{"tokenizer": "word", "encoder_arch": "quartznet", "encoder_kernel_size": 13, "text_encoder_norm_position": "post"}
Rows from block 2 of the text encoder, named by matrix and row number. Rows with one number belong to one neuron. Each number is 500 + 40 x the weight over its row's rms, rounded and kept within 0 to 999. All counts start at 0. Numbers have three digits each. After the name is the row's rms in percent of the matrix's.
# fc1: MLP up (text_encoder.blocks.2.mlp.fc1.weight, 1024x256), inputs 0-255
# fc2: MLP down (text_encoder.blocks.2.mlp.fc2.weight, 256x1024, transposed), outputs 0-255
fc1.920 080:513486479444546448565538491589474526509552443513503492484454507473522424473449485503534502539514501451584494530472480508566503555448461445571571448498543513501504531442477440528520517478390563452542482456502536575564485478572514524470495508519466469496486478547401514539541469540469497531511558522543596471578462514565503540453488546475496508410496501417494458495485488550490496483492552504534535429497481467478525498437509478562467454562491531500470447513474498476460421456588528497461474547543562539524515509517511470492398495478552534460475555499541499448486487534546490452520536481474466495451542514467578419486498549511526535407580520471527540480481475517498536497510559427523505470482546489480477575474515569500509464459481476490428478531447512529539463449470456
fc2.920 078:508436496540541489440482520447498483528461530455442551518553436526561489539462463500460462506518474474457508490528472523492551459574563473476458446511433481516533472496562458467437541490567449529500578499541458419466518471547508475539519473515484447555493499499571498417535538478509534498477483439549432543479540520456502462509564486517477463544492562547508510514500453403508473458480475439530527555541429534505493471586552542472544448490526483422476538485555461476504588485468531483596595495469487495452487533540500537560582537501432429491493493495412513520499444485482571528479521459508466573541460467491479517490551461509524483532458536499441442498487571469540503476559523498474516498593470480546550426548501471423471569518501548507523465521515485461475497540514551
fc1.921 091:465572514534499542484499484524536520537527502494524557533517483505456454504433478453508502502576553478469506524457533469478596498469448522549486488573512534561529492497532557552480458475500527499450526425434528549494516500500479540457460492537425551432451517543536400469463540557475439501558440476473429501508482562506537552527500508537550458488512568563449533530492480496483544507463475515521514488495472478495514461520430531484500538519534438533508500451547539544501460507513531470499592409451491498411529520556463412503431567514536432506451544591485514463466482491470484585462505526537540566581538489509515501444471479463499557426514472523484453476510499501495480432505492572610532408525560481456530499466544510471471531533453475547518513526531510536518472598463484
fc2.921 085:525524557502491433516515559497471471471540509525436516468496571495509523501490466504479459502478531455493496453556543587564440509530511490461503468510438460431539520479459500536515581463490483480533524545551476429426552538546480453500516538446595446534479416496522552507478449515531548529478464460505582478534523455498535459433428520492442532536565479439532496457519454473498456437547562537461479454478558506539524521468522498468478487478493586455537542611422489514487464501488522524484460544535442496552461493495480568531544482552463509501517462440501494524509485522511558496540486506428401483496514477456509500517530490526531473538568594547522546405517481513520526557459519469462478530500483536514439504514450470521431550477578571479471447473461554492463475386510492
fc1.922 100:510516455465515484560527562467495525512574525532589490472487484504583445486467478511560561470537499490444553439463514438529539474558479493534456566544470513574496562449425445454507485538403489445506494475503567473470549523538537499562508497541486590439515453562464450516469521519514437508445464536583494497448492498512444502534502441548499495505483486415463483458474474491527495529579490507477522519490441532499432472502495543550522466444471443526499432512504538556553496540528496482457509414554602503551466499546439540511522514452460475516493494554511510420511527461552533522544469491545523534473449449519469471563574486482556489503548469517509525481531445471496462437446519533571510512417506571474482512474571530523504503494508434480464458466496494513593467465515579
fc2.922 097:520492477505493483436473393482488488503484512527404525536522540430496517565530528497457412485501537489540518567506517580516513503488496524429526442417502477507464432536562549557470558509573462542520512497482411516596448423495471559456469481458545449566502569425510593542512525424465530495515531523466554522591513482468513546512442544450484519464496509626513486513526529497538515483503513458529537550529460525512568576474473414454472529502512498475553552512421482418479469469485518519565524502503413463499532495482543443508507468539516445520496533463546494531535443450465474472528489506503513476482518454529477540432461519466506520524461510488498469507514561478477543530575498527433494500518474411539491463441471441519509500465469523508514454574501566500478498503485479
fc1.923 120:549575538513491530496567430541589559566491555487557511393514580423475529458475499508563508480491557580480561575524548460523498505468534497470495507517511497513412480520522430480509573525434473532545405509548361529528491510501591456463517475539464509482499456540472509535426450579521533408552531498482518507519484486574579552494455486501467516551450541525416482495573480516455483502440423472494485416588477507482513473525457521504498514508482455467509457467416489527459526531536448479525513526492522494541502455500482461457437441533445508535505510525511490490504502530479513499524456494584487512482508505468534542481558507504458493454539480517454482496510555532464463490553487512544467480557484510519524516451511523508483544541498516444478490494408541492542457571522494
fc2.923 111:484451421532462480514543504460442490414504489483487489503511448521468466456511482508483546509530519481529468488523443488470498508524515499490518487520497510552537584593557520548424456502528458498476589542488558473495498494456412485571524513523529511475469439465458427494537511492538450520460565470579563449461500461426563489474457510527535536466474496447473499557477506466453501476547506543528498498461581534490496434521525457559512524463593527500490560542560515529464504481490544460535556478453473516467541475533499457466506545505555555553490501487481486532536574499469542543467557503456445505496412558531580445603478496509559500453486546439524554502482436520468527526492432544417456524420469466482552453570574499469523427459475497560459480558544550473461513476503470
fc1.924 087:557443466562564504498434531585519510535513556554474522477556525470486398531505435468523565474548490503457536490480510462443553449558496363499497475484494476455490494553586428532474492560507517498546499472457446539504416472505483512475428483472452528422559500485444542561540507522492508486500510497583521549413476479528535532498454474538522531517513543510446478533530487453464434533482482527491510469456470493408501498528470487497512457455523477514554483469513477515504512438472501487543503424479509506585473492551454548535484484515520473567534562552569542484528465548508531544481462461525448531520564498524585535521551601512500552516561503445422584550458522561562518469533486519528521498439510509495503553457468543490503516484447448471502516472495430536491457445459501
fc2.924 091:417550522427422462493554504455445522476516441437453459529513476507508556435455556473450458552481515491552491512459502458555430466503506528534472496484503467529511507426475590494539567441517473445509523537571537457448466500507489511517462512490519480550560438500500453532495504478509512536529524503440439458545522564505549468490553548472532493537470479474548521571453568502519515405496590455524486485496501519463458570450513576528520516448488520527508554525478599474469522497518409455476475480526505541476519528406550454473519489537519568452467470414439480506462496498563483497521489511516532463501515530494474555524519469475471479494507500524560394458524434389475458531450497460494519551533471494523446460417494495498533564469544487467597484511504509507507543554509563
fc1.925 121:440483527526597490573497489489508585569526594494480464470516572478529425438514485470517550512444440488484534527561440468534463513465491466516563475450426474476457501512526531504538525468526476493511498441573452509470544491474527460490493468451470518505503530554535497512596529549471469396490447528505457578538554474473520461431520499473485474494508543434539516486519491527466546526516474471487498471488470525490504501522547603445568440465485478465506511522485475569479435482527480474500541512508488535571508479462541566573586476500508496480460530434507522490519480527488515561543515450524470461466481391550464482497527548480515536501498482544479447571540577502479435467556474497457553525561473505446592536408513424505505491471568475491576450456509514495551428483514517
fc2.925 120:550462450497474528496533489570472354513503457504433538484431527590452523505448495448518520523522548424511507497473600441516547494536401525485458522453524486486451479431473498530539496464580487490569485464468565508526504552511502581525537519496451472494586473425519440562482508437500509585494491518455497469458499496529483445544494536444495468496486486578385455486511476467557500542507483554496542496507518496495428435556536499477460506540520501522547495438470484476519482477464466458483494515489487428510542511481506451534490533482529492444482491576537525523488478575511487517537520549507517532473516537488508557501460400419509511513556482495497439521518500505524511457488529469471450536507483528536497576567408499534448537486558436467461565514548488569547535543487557
fc1.926 095:457503512475507471472571492522511399562557502546444499539501455520471508535513415562541587465513524442492536460471554498573492492510484520492476483435498452511436510480488474488432514530451449518548510530539495478540546501495485487544495493512470457485476400516493451473555511493542557430547506491534500472476548471470529517472508500459545536461446488490567538562537481502504462502455487521534537387548559470552517480516538521487441540511518521432581481515495547533537484498461503505554602522514489447503506459502482465535494506472508521541476479447517510462478431521529544566521552424501444584449460543485507540488422508475533455533567549554425524618496528494492563472518523466481499582481498553404486478461447490498409513464452444535512540432541550470432552497491497
fc2.926 093:519501492546501528497478501491487487502415450442476507463474511497521521481524502517470480463473416488476505453556532528415509459476510489564577560537545508485593462514495462511521480457531483498468462395491568570491443531524490572463476463514604512542545490411507548452548491481501455564524449436468482509608462455490498488516502537526459452513483462488508487502492546479480490501489543483457470559486471495432506503478544469487493477563537448596491484465488526542586501501538575520424388486522436532469478547490518442510514515580438503500562556542495443519477480503516512457511462503525522458505456485532565472469497527552524557483460441465457486478562457534441522461464550496497472476493550504548518495487486462599570437502579546509518517545404511519556500458426476
fc1.927 102:486477450542585541538436553469455564508469530561439516492440509477519527517490515536568525506504430491516491429519437496537521512445537506479565537578400510475525487475467568516513501523509484554497576513483476506469441515479509529446491457553547436461560496457552501535517561500551466529493476552555379528527482422445459534533450488527515497541527537499512522488492545573515430522497506543536467560499526482523476553545577521523428447543481518488482566569527479508521516501425450463510557486492535496475432564512490437486477473468491481461474472434443532473469460542551571568484445551464440491523517512473557513513472517380484567479497552509473498516468476523472514536528527512500498529489468571444593476528454475477436603505466545507484549496500535544531467487525498
fc2.927 098:515510479472493399531611512481512497516491438519501408519567509536473541543506488456481467511553520507485477542486534592488519517509538504521439419430473486517431519481488529513494486412544503479513464508461493515579581571542450518506457527530551530531493478467480544540556427507419469458501519446460602518526524535490615475541498537450467523422454550500484449500506465527464599467552476445496509439506525502555488526498511499458485479555503513524471472439467558469427441530562476519428419562523559509506507533588534508562525535492499447482497455573502475525467533465544514505484521431463517553467453464546492482470537500547473457559499448479507535531497540517509439459544512520470527417479525514531452443458556506492511557488521429512517502460442506534484521485467511
fc1.928 087:537489498583423522514463444512492500550425469456547483455564470527500530589530479449471489455497476512467578467434588491506526519499469482533520547457540479409433443435571472532542522473553450528431544496486539478475523471543517474489490526516493518540461446481520392573585448486530564512534451530535561553497458431485560521419490521563519426428511405521482572476521488545492446460494465499507492463500481471442548518538481515477507507539459485501482423539518538497534407407556469467460563510464486506514515504522549466479499452470508494501494463461492557490466485546587509523491468508508477541533568505480435542426524529457541473528499510484442508554478516516469517484507555528474544547483488496466467552527473485483476559567490464450496497512422477470567464465515527
fc2.928 087:534561447454516539556519512536523580475485442518461455484514541471521527474512543478475523514570491542556482445484540492454534520542374488521478467508456516536528477498549454397494495501500485532534496463485518544478459549534469477531506492508414489386451417506528517491495556466510535538506527478442507558535554526438491414506520531582511464446533610450508501464526489565499541527549546521476535497445489532524479557423542518553488504489524547554477508450497501505454524451508467517425466471509494541466488554552547564499454491439522535503519442512483521401511507524480548580493572533553534520543467473488531470600440519471521516520452495587464467448486484467461485426470511477457465460433440505483549456451524475569447496504518506472449516450475556550527493475492483
fc1.929 092:516522477494561538440480492497452586490548584546495473500535548471556489562464484487520501494526563486514484481458476424491459452479485435395527526443468484530470560463662586491477492608425477494444546499501528509459459491508501494541477499429397473419493477473501491476511507511474551552507563522496451476511517470468455458438484548575480471549561508486488487511514500542460460480514556520503501486464497453502546516455548504503488515546538476456434568480475500484454578501556553485470525486483583490458452427501528507558486501454538507464514473463457470464439480470515542469515505497564603515527492489461536534449522583482531483440505503506536527454497504544496423475496492500516569542492557546448541458493519501486516503454465487496459581548539571502438541536489490
fc2.929 093:439525532505408502541491444480546426504418438453519546533453474428475588479541506546437532515472429497512455553534428549519530506483474524622418438511515553521510445521469405436506524413522500515548437496510442495502476518551543473530488438545545539516484514490467456544441499461529431526480435492540528472472481556532555509545545447483475511522471498509546469484433555493527540521499552508546444491539451505552491514456479519541539481461497481486549422472567414488483462529487544480501498506487440502550538485511494514485503501480520468501453486529512563522557501579547455490425436497442447491473486447517491500518466440481500578531471445445526514514484473477486511506554452487598465495550507502472456598508508476445486446512527512537490457460404506473529501530496507
fc1.930 097:534474493469515556489500476503432485525450470442490455485559513535488495536540499515590517473530499488524449539494512437497531464564479522531507438512523531512512507477494501476532463481433523492534475527506567455515465539479480474541487512587414524443465486514544488513498501498521580503535529480542549450543535538565534456448497530581600482522567517509423392543513535589578462458458633495472489402525493516511564456535537553506515552496431484427480454583508463524408530529441530470539464496530519470497527512445477448493493483505492409497524483476490539510474547490524488489532513519531458508494511497491487513544476576493574526480496464570556508478548458478506473457489510509515545479459434520449490517430505504500435468428586453555492562579495533525475523450430514
fc2.930 099:473482524478514478538541468464580550515470506503543556502486540469531455489459527529445483567484481521519505541584458500502462560449547494509516517502481494518487545539531459461488552526478439531462547475479436566446536431569444517476481445439556528557515539510487437454439454561490399459534437426496481525503489497478418548443482475532443521541512460519546533520529471421455527469548498433493552493472516448412498481517505472483531435484590531536491483444498580488541539460480506519492550546436523481527548502561481509500501497494501554442479493527438486480485488521512534534421466504507474475584492518529543467476458483502470525450510549357476527594434449490469530525472562476548432507527566409523521539542517550505551530540442530476458500470501504459503467515522534
fc1.931 104:523556469495476493487492503471474497537413506486519407502486565472540463484500532518394459541553548518482427435469495531503529468481534556465496535509522513460459401560547470517463487522545467455483487513561485475442482486496520586479552468578487486538512601418468466466544420532499432463554492489481567503593485546477527541521548505528513429535505504500509571582585491542457529505541558534499484434531504482487424510532522500431488465399463496555525507490521552530498477464492532562538506561509526469518539469526474535503562520510475530494573441509548527568510556513589513527523460424540502452464551457544474478496449532391548494542457483547524502476493469533446497508514535498510506540513463486446500448500566522525500510503492522494451502539461512492492423547550549
fc2.931 114:522484476495525503461553498508515520504564614482492633501547448498504482522442488476501463451466439558461523506531478454503490494518499545468527452523546478569560508466465501510531509553428450551495477580485480463472527499482496495473467496476505507435502426536544510439468516461537505468428506485531511474505492486408560531507474516484429568546464488551461505457467590539540505554523490461492479563532559512516562467529499492501533545503506495493515494532526541475479536532524502379456535470472559593475463594463524525463460528498485544531450547529475522492499459493401476551459460599441572504544468505505512466494486476565473448466521523431517523443493513484532463490488513507496537431519508564595499492492519579477540533515490428530520481532559506457441576397503482
fc1.932 111:530492510528509529652492484492490612475423450544462467452465492550449507521524406576479494546546480503479440498551459531441600504508416573499553521502449478469476452476527500474505531545422504520501540492544526523553476537572463451578534471521457522494524459564484478548567500518527537543487471505547466441470478462491482519465472459526515478509506540514483489467553483458447562459523499464562512541482461516496434514477490433498490517483495547423491455543567483503506480509566511523462479516466565503521515450463495499532422526501520491446516489457504423499523533493562522518525530526461535514448512492557517510521449537504493520523613517425467403551499487457544462474480432534492445479480436474474526503499568439531483484561597561464418516498499510540486464477500487
fc2.932 114:500490530572535477447451552442516452519525606524472495515487593416511482476503580491514499496487534467495533543472514493583480465477512476521463465559518518451501526514425553496517533523541511465508482463487445494450546532459578544494490570541521438506506492502528477438467495493484519516537511487489443433542578454488504540553543583475451535476495507571505530547389469572547430529568505494506570437480474486547525477511518533514571516583454466553461509518535500418489480598457493509521578516489512512540489541459438445445457501506530483521399473499489478492498399489441539487524498477524463487478524416480466497452520448496586470521485481540511548453508417541515509481505459520448539560552527426484474521513483503549476535471460484474533526427482545464526503535546501
fc1.933 098:414575532545514492562452508509543484573503516466525490552504447414458432503460481465488515475481431496476475493467499453520503549468456518438481545551489449471459506454484528509459513450493497467451496424525578537567426468516566523555522434450378544518537505492474462472506544479471497540490460530595552558499546440594540537517508520456529561436502513436501479489516434528430514483494530516506497446447474442477438538542484547561518518516504535519544431530552477531517449448457503567493474543545488487540553460549471470558488509469493491547454558473513433510516486499543541428483437472548423493509500512497517454466516461434481510534554529529504517472533532514490488440470432493507477454441427491513550458447505447499440510548407489430471496507485505458523488466546531
fc2.933 093:622469572497547510423470501452473495502508507532482574520492522539539541448477453583476497509541543466499528563460466451585520537507562513509517468502583449543493457526498453534500485476453511566558474590571442473462527508447462515498472537550524448456483426466463531537478446476526492482504482468452529460487459521483531499553504446483565526534490495442558473523485510483595455490498555489584535449603543562434548495532462453536489498503441421514513501512487498412542398534510515513460486550428468505464502545422521508488567479561500550523480456490501522472565434547485520491476511491462531522446453476486453502532450498434527542515485484531473455484447491470554436448493519518440487549471499505546525494464516502487408495480554476506481493504552430487470562535519491
fc1.934 090:453479531493491531524459498535496486507506557505502486495537410507542473406506461541464487392491477472560512537491529444492515502468496423519542436516403507482530484504533587490543564504512506530512511443464495516565558547506386499537520530525440548468508471425485471493527489495460511478530541542531524530507534396529503405460487506403551482456527548472472571532493445538550501529465502474508407441482463468479489470477528490428482511482452542484499467534520480505520459543476503508418441507435456481563436541513500487449527549496498475505468510472483472555485479484551497481480503460523476435532512401565396470466497498442426511534486467526518542538468587516564508470479484448508561500462441509493486541545500519528571524463554490448526486508592502523419446464523514
fc2.934 086:535488493521506397502578507564507512457466480493487536486430595482432481514488569500516473568497483547417477504521524546503492468489500589535449543417493500494466490541430475470450460434490454535524536512500513456475467450565551488423488466492580493488483547594487496506437476494544457520508467469463495465459450556523486610540533525523442475521509430508524456473482475501480532506508545510544570554537509479481476516528456559493493497481516463532490497488442517465494481393498530513504484513586549496473547518490490530577450451510502471520500487544533521400491472527496523535470460453460467514454475552381519501505528516556498436491481515474499481495543451491517516486513604533504476494491593513518513490497517484433464531494481500552458525528392570451582594531507542
fc1.935 085:529490545439508478512438464483560451491475533483417457482484551486486570561494496510495512572530564526494526488589507448558522553522455552566500490559463499410536471472487524475532519405465501494540522452540466538541490516539486566458453527474458542479507417533460431471516505494513426547463501552532474480530498406538517528530501461426550593429450586531494546534526508519540470518477534568543515468468521502480504507518516484521481449513472534488532439496526490482502399465469499502452455563459495473511478502525447579466504440537497496547523541506491546509452496519526452472426503487537549574506453500478505465420585545560521540546458543588518481452519532484545499496455570598520529478449470520479496544491496556488481499533524498451493470462611478494562473478482520
fc2.935 089:496444470508540494451495503497458523530540519543552438501488544524435490455461490534537450448524492432409497523484458564541486496578499560480476433440499546634444474508505486503529499516577468481489544507471509536487497541491519489496565444500499484486467482560497549526465513503531652539495515452489492501462554528467575498441531512511525463539538457487514433456516509525478581516481493501521533449471430512480466412466549541503583579483559460572486499532516535485506547520573491484513521433491533495443483467465547456505506473535549518515440500533558465508508519472443503513540533453450413479518523510468508484486449434409470437488530490445466466537486469516466485460540533455546472602562522476515461475492490500549479514524522447545477547520435562526447554540574528
fc1.936 096:568478477477517537464538466511562513562541470452496492467473543447524503567472515528542543498462426485401556557511468506478448493497414534572508419524489535481557541531574476493582536525498467522531492449475482505480500455541571507464480483443504415521417470564492472455483550520544488449557502522500463574505459444472522527535551531567507452453509523501441526563537465521527549449479478532479452391518510462524487454511523531543489507514469453466501412514448492482538487494400419485520486477498510492482547523526512532421494563491505505509521470502564435543431459491543523506466529474479416445518448531524487500480517498519468546491523476520425475550479599451496443491505575533497544416448421473455514543506555520529550567498512459461474472532551509539490498508549502
fc2.936 095:467514487541539486497461468462470532528488515439518488518553524604402469448511450429445420492487580491575445463509463546581462499486534534482543539477591452535478479464553470499458448460513489478508572504510505450476506510500473484458502522511510548429535484526561477562520483471500499517446518379476521502523512510491483469496455504465482483519523504533490444545464560501556436500466488413529524535504549425474463486474505493522512479473543609515453476432486566474448503480605523462507490501550514457511506512496556513575443461542537439480499504538478501479523516498486533538443513555441604532503552501497466549506474534508465466573486519527556503539491426451476557433527402552539482524541517478451500444506479516504475506565506474554531562442497583500489496497559448
fc1.937 100:513508477460439529501510542523454490497558476509455467485426550534515511492504470489439452444489510446483561562476481497507524522491531462508519456515486529490496514548435522462566430497511530467524490499555446466486476495534482531587549482546484561477472542515528474523445443425507517476520477479503503519455414483529539532518482555534545484452527576528561453586499453570535490466438539460527534531579427528543531538440506474546533536503432567503510486511545550497384507455491453493512531541436521439479524555597462478494511489508508515493515471494544471486501490550437506547528467468456435480364532454468539468567485495464464514502449474428504544498502508484432535437591518474535529462456436513520464591466467568495429526497489501515396512524497537487498502504571543
fc2.937 107:469477408497573524483462520510558534506501487508494474472419415482468479564544508545517509530549416489490494416519512493460435509494527501492519515553533530552451515501563484517437504497434535500459559496445500449514483458528550460494470573495482502495523541512379489508561495529475477501532493485575464509475588429514444490516505481420473485533528465468522520431485511460521491518577530511522477441426512493509496459547483631477525509498532514490554521543512493485512499509512554490470525542538508505524506488432551544523523513487459443496508525522414513513549490480550468475520462469608509530609488590477471470469495528527502444482491516530525505503504438550508424544423501460506447545502556553387498452496536446557554427504450499490547588495513462446479510529520440
fc1.938 124:481479462478516542482496464463578442542422552480507471505467506477496494443527511487497538524450561533477491561488499505503539486452456471495606445527446506525523475465447522529513530472450454496541518407546483454544446551578540462516487388459541489480585458476528551485463515452404478535531516496483548433523496510507460553515468505515617537558475537481495522525518453557547456490508546525525477521507505504536544484536512496537539584485516510478594536444554500436453490512479506485526563470467550500525485472479439559501436521496456429449459437502424472557569466513519488521482497492438490549464438446551480503458444488478566529492512467517474454505615533486590460517509547473492450550513481463518505525489524542546448445484510395515461553515528456475496506536496494
fc2.938 127:536532545491570466469556542589483513490541451472514545469505442531524542534463470505461493487573443497508549501494534540493428510522487480573498549525510535489451478510526495484513486580533555524415523509483475550500546494506483572453473518524422441531402530513502481484493463432514556478480460492504467522480469466541512510471577487487422482420578485482473426479487463438462503419438442473473528517515450489479530488497469518465474419483490502489455426518450506518487528536558493544524487519484425462452499509554531506531481474477463520574558568548542499396497487597535452521528515429489463528562555565421492482516485497558491498545520518521520532502497514527397567424447487483515516474571510519456539541501489465467544489563587564475512452551476477555497491493523567
fc1.939 091:458592468484477595515524526470477486509520505511417505470529451471505486531492515500490485571468520425523549444554557538500474541528527502523587522528547484519406503484443510522494429514465466521543513474499537480563484553506535503583460481494516514467431424532460481615504485507558520505563497485468535518630449441489515504504420486411504478469537493509525535463486467548471563528495476523541445449495459468500564490509493544529553556464482482555515484434475452465497483522536516484512422463498524493472527547482537560530519454509495495480443519563446526388481549496500508492500413558412477546485526512481457607489499628481523486483563568535430453481444489524515527535526532502453476502489506540458502484466477501466465466460525511471487470455506474538535477472452543
fc2.939 086:537493503538560484473445526468603507526482542490534421599505483591467530492461478550407517422498504500564434445475521507445546540421505481477499540478484506469528445468516449451466552562539548441517562449500552555508497473465467457466493478496483512495485542496470497491569547521425528547452452471540449557455525495498533524464519578526455549492501478435459531498552520493501428442471557521512469539501557483456465515523558518486492442473525494519445472484552510575538450493518457460522499510499479568550436489445493518477424451478496474581478433424470479537528496553504517508499557376565469483482554444499574492504514437508496528562522471514537484544515515483504527468544560526561495443469517482524558513557569507534505528552481447488441518506477489513534547492539448
fc1.940 091:518539446483526518365515576493573476528462528468514453496564536422563486500462499484470559452547500548480515534424539549497500461490631522557468466470546562505500421419509459476496499563576541446452428483540467500507378519538515560481461474458503519436466430535487469535484430494478519448507534509526545549513532464495547493471504480513506530480568546472514520537529531495518500556446494534559511438502576462487467558563502555463511494501504491535525525478498496478514494581496505506463520480483505508539494501485499460454467490490488470442507467464475446605499485562522547474507545484506527519537532475566514497476506545454545550441558465512522513403495536507454508469501436544536575541504484523492489484507472535495442547569520460427434404540531481479456494491515502
fc2.940 100:474492556459529515545517448491523540480581451543447527553483457571553420462486496507515443560524525460489565472530468467461470545460491445560560526489524497504523444535546538554461509475466540454553549543500507497442539455520499448516510510534520487475552553574540541454519512433497518551528467450468493481470487509589538493486581504543548494550467491485500464469479497473471464447515522438444450519439447465400470384493483536487483514430499507443510535507476485523501466414559476486489476504456450522479446527513488578549522481488535574514419530487511494480459503496543500475586458449480451507482524521495546491529550500549386532531528525483527542589504428463497549523459507483497464484468485455496533537437510473519529420538562554568516554551530547570475443519481532
fc1.941 111:475537442559488575410468483535523492534459525515469503552485431430532489492508446578563561466564456473538522486547448468461526510466515501523478476525518455530514488516591449513520543528538516515527483576497499511475543548582449439475565479500495545487454511491477506536462575403519588521514505438480530494485466545491488445470413521458492417495476414519529583501473471512540518525483540518579438467446438483558506512538527522533515452514476526455569433443458482439457466522506459469420531505470489443552467502583444513455532505424499537501535499442478552469497512570500531550478484529474522477509502439549522443498493478470489458471502483489484522536493475502496508511512491451515575491537527501536563552556439526503572513441472488418522527496460513427488465443465581
fc2.941 110:500482485490503445499519511497457485495512490517509529461534473556513454506504494439463501562425604499447517506550589421493496488520585533511473539575455552500520534439458575508547494548477516483494499493443535540430516499479554575494459485446483505562480488492461533488563435547454476547508476460506502487470589535465507600537532522517464551481588547508476428464549580539491446482556566494458443540471444554465513538507536539526549485455527503555529511512572529527552487516504512512519503472521522516505509507396573529502536473549506473484478399505472490489509510466487522492478573475445480511495478474493455480447438515459459492566465547555475506395530508469460535458511510547541465517470459569423531452485549440470486516555488492461517502495454544577526420481436557
fc1.942 093:555526525536449459393496513532508533535544579503465547450536582472562507522503507535568506433482438471452529543479532524502549479454409520507470500524565515527503546467531490522497481446521499510507542521516491512539483489572502490486495553475457561489498448506480493510440478466522543380522532510545485447492526510464494453487515634517451513490435515448465534505528457486441441434482453465493526516443505504524491556441542560568455482564488531485554476541516472546436436437486566527431501555488476443485481436475481487523470501476483471499434482503549500475462526532489473471488490451451501545549532438497498473522503521543571511470558523533483440582468616602470492605488540493488553517500476503516523437567475511477525528495485435473455472526527489497539457481580510
fc2.942 090:434498435458536542520455476450454484459469453430553445544492473529477482485487530511438532572525567499529511439477479507477478500529509463481540490535498494407556473484480531422452504512539523512487543480480518539487527453451511529441472523527565509433507471477565506468618522473452473515529469446482494540567487439569489536490444444473569524533558578536526420500561504532503523534426606546495481470500504466505483487525446480455533546468477561531510512438518501443560546525534444443566540459481486550490511485528570514464557493493487481492492490520478526529516495510601545504508489515563517565446519479478500514430490544461476481535470479457503493484552450394558419418543457492536517499497504562493460501473468525555454571553528516561532529461445480516501546573447486
fc1.943 083:523465453525542504522411493522561509495487521507507483518539524451462582513567520564510504477550479411434498446481502518474501525481508534550507510594505467519497515488496507516432557474575486518454494509523411514511478535468551558430446509520494480448519535467544470530479565530489572493432455514506488569492528477499491476506458536492466520493410502426486575492505467455533522479499492483540482476417435547512528537447520475506470477504536469553540428530478519482456511475454460434514498534444497493542516489538540562515462545498497481458500529489481536497474427538566552540530525471408539564468524448553566469479517541513563575465565563502462427503444422459472412521459458497529530517538476497475445483478538513493582429542537394519463516436576498496546492453574505
fc2.943 072:455527469521483598518517506465475457580459442539512419568429499525440429538465549450470524460461495526561466482503447494480553489522507496467614458458518492456505443498531535502583461585482555499532456466526534511482537504514504476567471489544489514495483380483444502462541513503501524540512513479446492425529485484567485511468503521543476499476531579544499533545548476503466482540563506484461513462535518409466527464558489516512485544546500558513504494464492476548520479503536545549416444492613527483529474497457469445458513435567505499512468472494502552472507513480442450489500453481533490460532509504493412533475516516469475505538464501519471505468517555553559591530498526521481492484461551497505557511579436441553452574525527617473564497526430460506508491550450510
fc1.944 115:491472509428602498486516503498470544499560489536473489571516592441555568526554490485589454481470504456444587511462532491503515506403482440451573467475420561429543576428571526458499444521441460473484438479526470568497429524558489504466533493503427488484474468531547477468496492517515481554522530504535454544481501502452455527486459467477581411485493477499471499390468520448501464549526484484441500514511481501512509579517509510507488479532517498527476499506469487524532515470485544437461525423514548531502536469518502470537477485527499531532491440482522523494504466528551536529506469522498563571493492471487482537503479585525518555419473459485443493502462393430525445490541461444475459492393534515494472584478504494565497532437506461554491514509522530508505426444491521
fc2.944 103:511552491538464494535464512468498427511399489517523547564476520439514448530453565465448524597499484527555448485540465509520537504546555527518473532516506434546442442618483468497473496543504515532526450552522489484450493460500448469526392445549498550477466517523456537508521551434461434391512566494509516470579480467514554436491530578493418550439458538530524471506425493578533519451465510518491503518543445508500515485521520476460459489480557478487519530556539551477478549518510445501528492460488520547521528529447516486473496498479481468438474514509543476459452500508432485453550464484517516521487471456608507523535485501496515476584500510441556458486506499511526517418418575514507513544540490425526480522552488582514502430509493488526425509484535469516533590530514525
fc1.945 090:552527519469475515457540514559577494616513600538533503476555496426564460486485479566522505544434475506505503514542503514460441515541450555510532524467489508528479458495471452457463527469509517502494520499521523570599515563511491477528511473480500440528482422517458468534496494459488505497532499505511478510464533544440543470425521548471581485522540540576440532539531422458465475536436503465476528442549456501521532502464472522477439528467548522515523489454489416516424417552446522506537515501428490437624534499492474505459574533479481507578453427497478557449433405514566492525561490492541446518491487479490470573521489482515549524573553538513468493482453541507518524503467522481525475524478459496475414506571461453453526487462590497522520520437472515484493489508497542
fc2.945 079:473452484541482545508489550491443532405482512560432453499441499509453514493512487528510528449497498428521483584531476480532550482457517482496467452516472482523495512486485551569548466506552541473472480484546484458406561484539418518540589536510469498528480487511498514461509497482445518534529524472527486502521502416611469557530510531525438506475516515465577572497456566566462578517545485519543453530536548497447498509533460513552550440531536469586462597520486484529529475437561446484425520516542467532497486441493508465489474499550553506471557515491506461503511532511502547413460551471482500430465558523507519514498567540498471504473476493490481513493535435527463390522525464512485533471472504452443547518478582504531442478543477527472454564554553427498607514417506507
fc1.946 093:527455518556481453532578562514524503489530430482536419562460514496472438497533469478554567487498505528583513497525491528500545469495444539500529498538558452514539513481528459498544447420457496503473538466525520572462472464513526450505543492519496442477494461525441494525548525492544545522516474589555522506513464475530473462513553498536455486435519457501521548470463520478532511582515454464536450469505481511441489499478416520488503520496437628588407466543453419536510475533484468558449523503514560461493563619488495473473464484440423471554501439448491483438541491541559512542528487466527451465450465466535533458446470474470520512504509466448518480478476492485546550414497477429534502486433490490433545484507485450542498519492516498428529437508538431531579485435520503
fc2.946 090:519528507493510523478493505483500488529545465568518593435527520533462514587562509487478409432471427510522498526503551484515460420539518445517480505537453498470473432472482552483506545583438502515539432455506453442515495490492499507523509469518470487496502464479551527514510490510498482445516543498429471574500521550458477535484441499464492472530514598503455490568558398473465428499557513561451504491504549530494517517508548451521492460417512527418590492471437483450474531473498524534546471588518482524498469463548454513529513552556448512452551503559557531472418538556427561510416455531493540572497501466535513504534477491496472608462530474504527500558562568507521445480556469500571536534444506460544545545435527481506490455475495485497434484531511507517434532540511527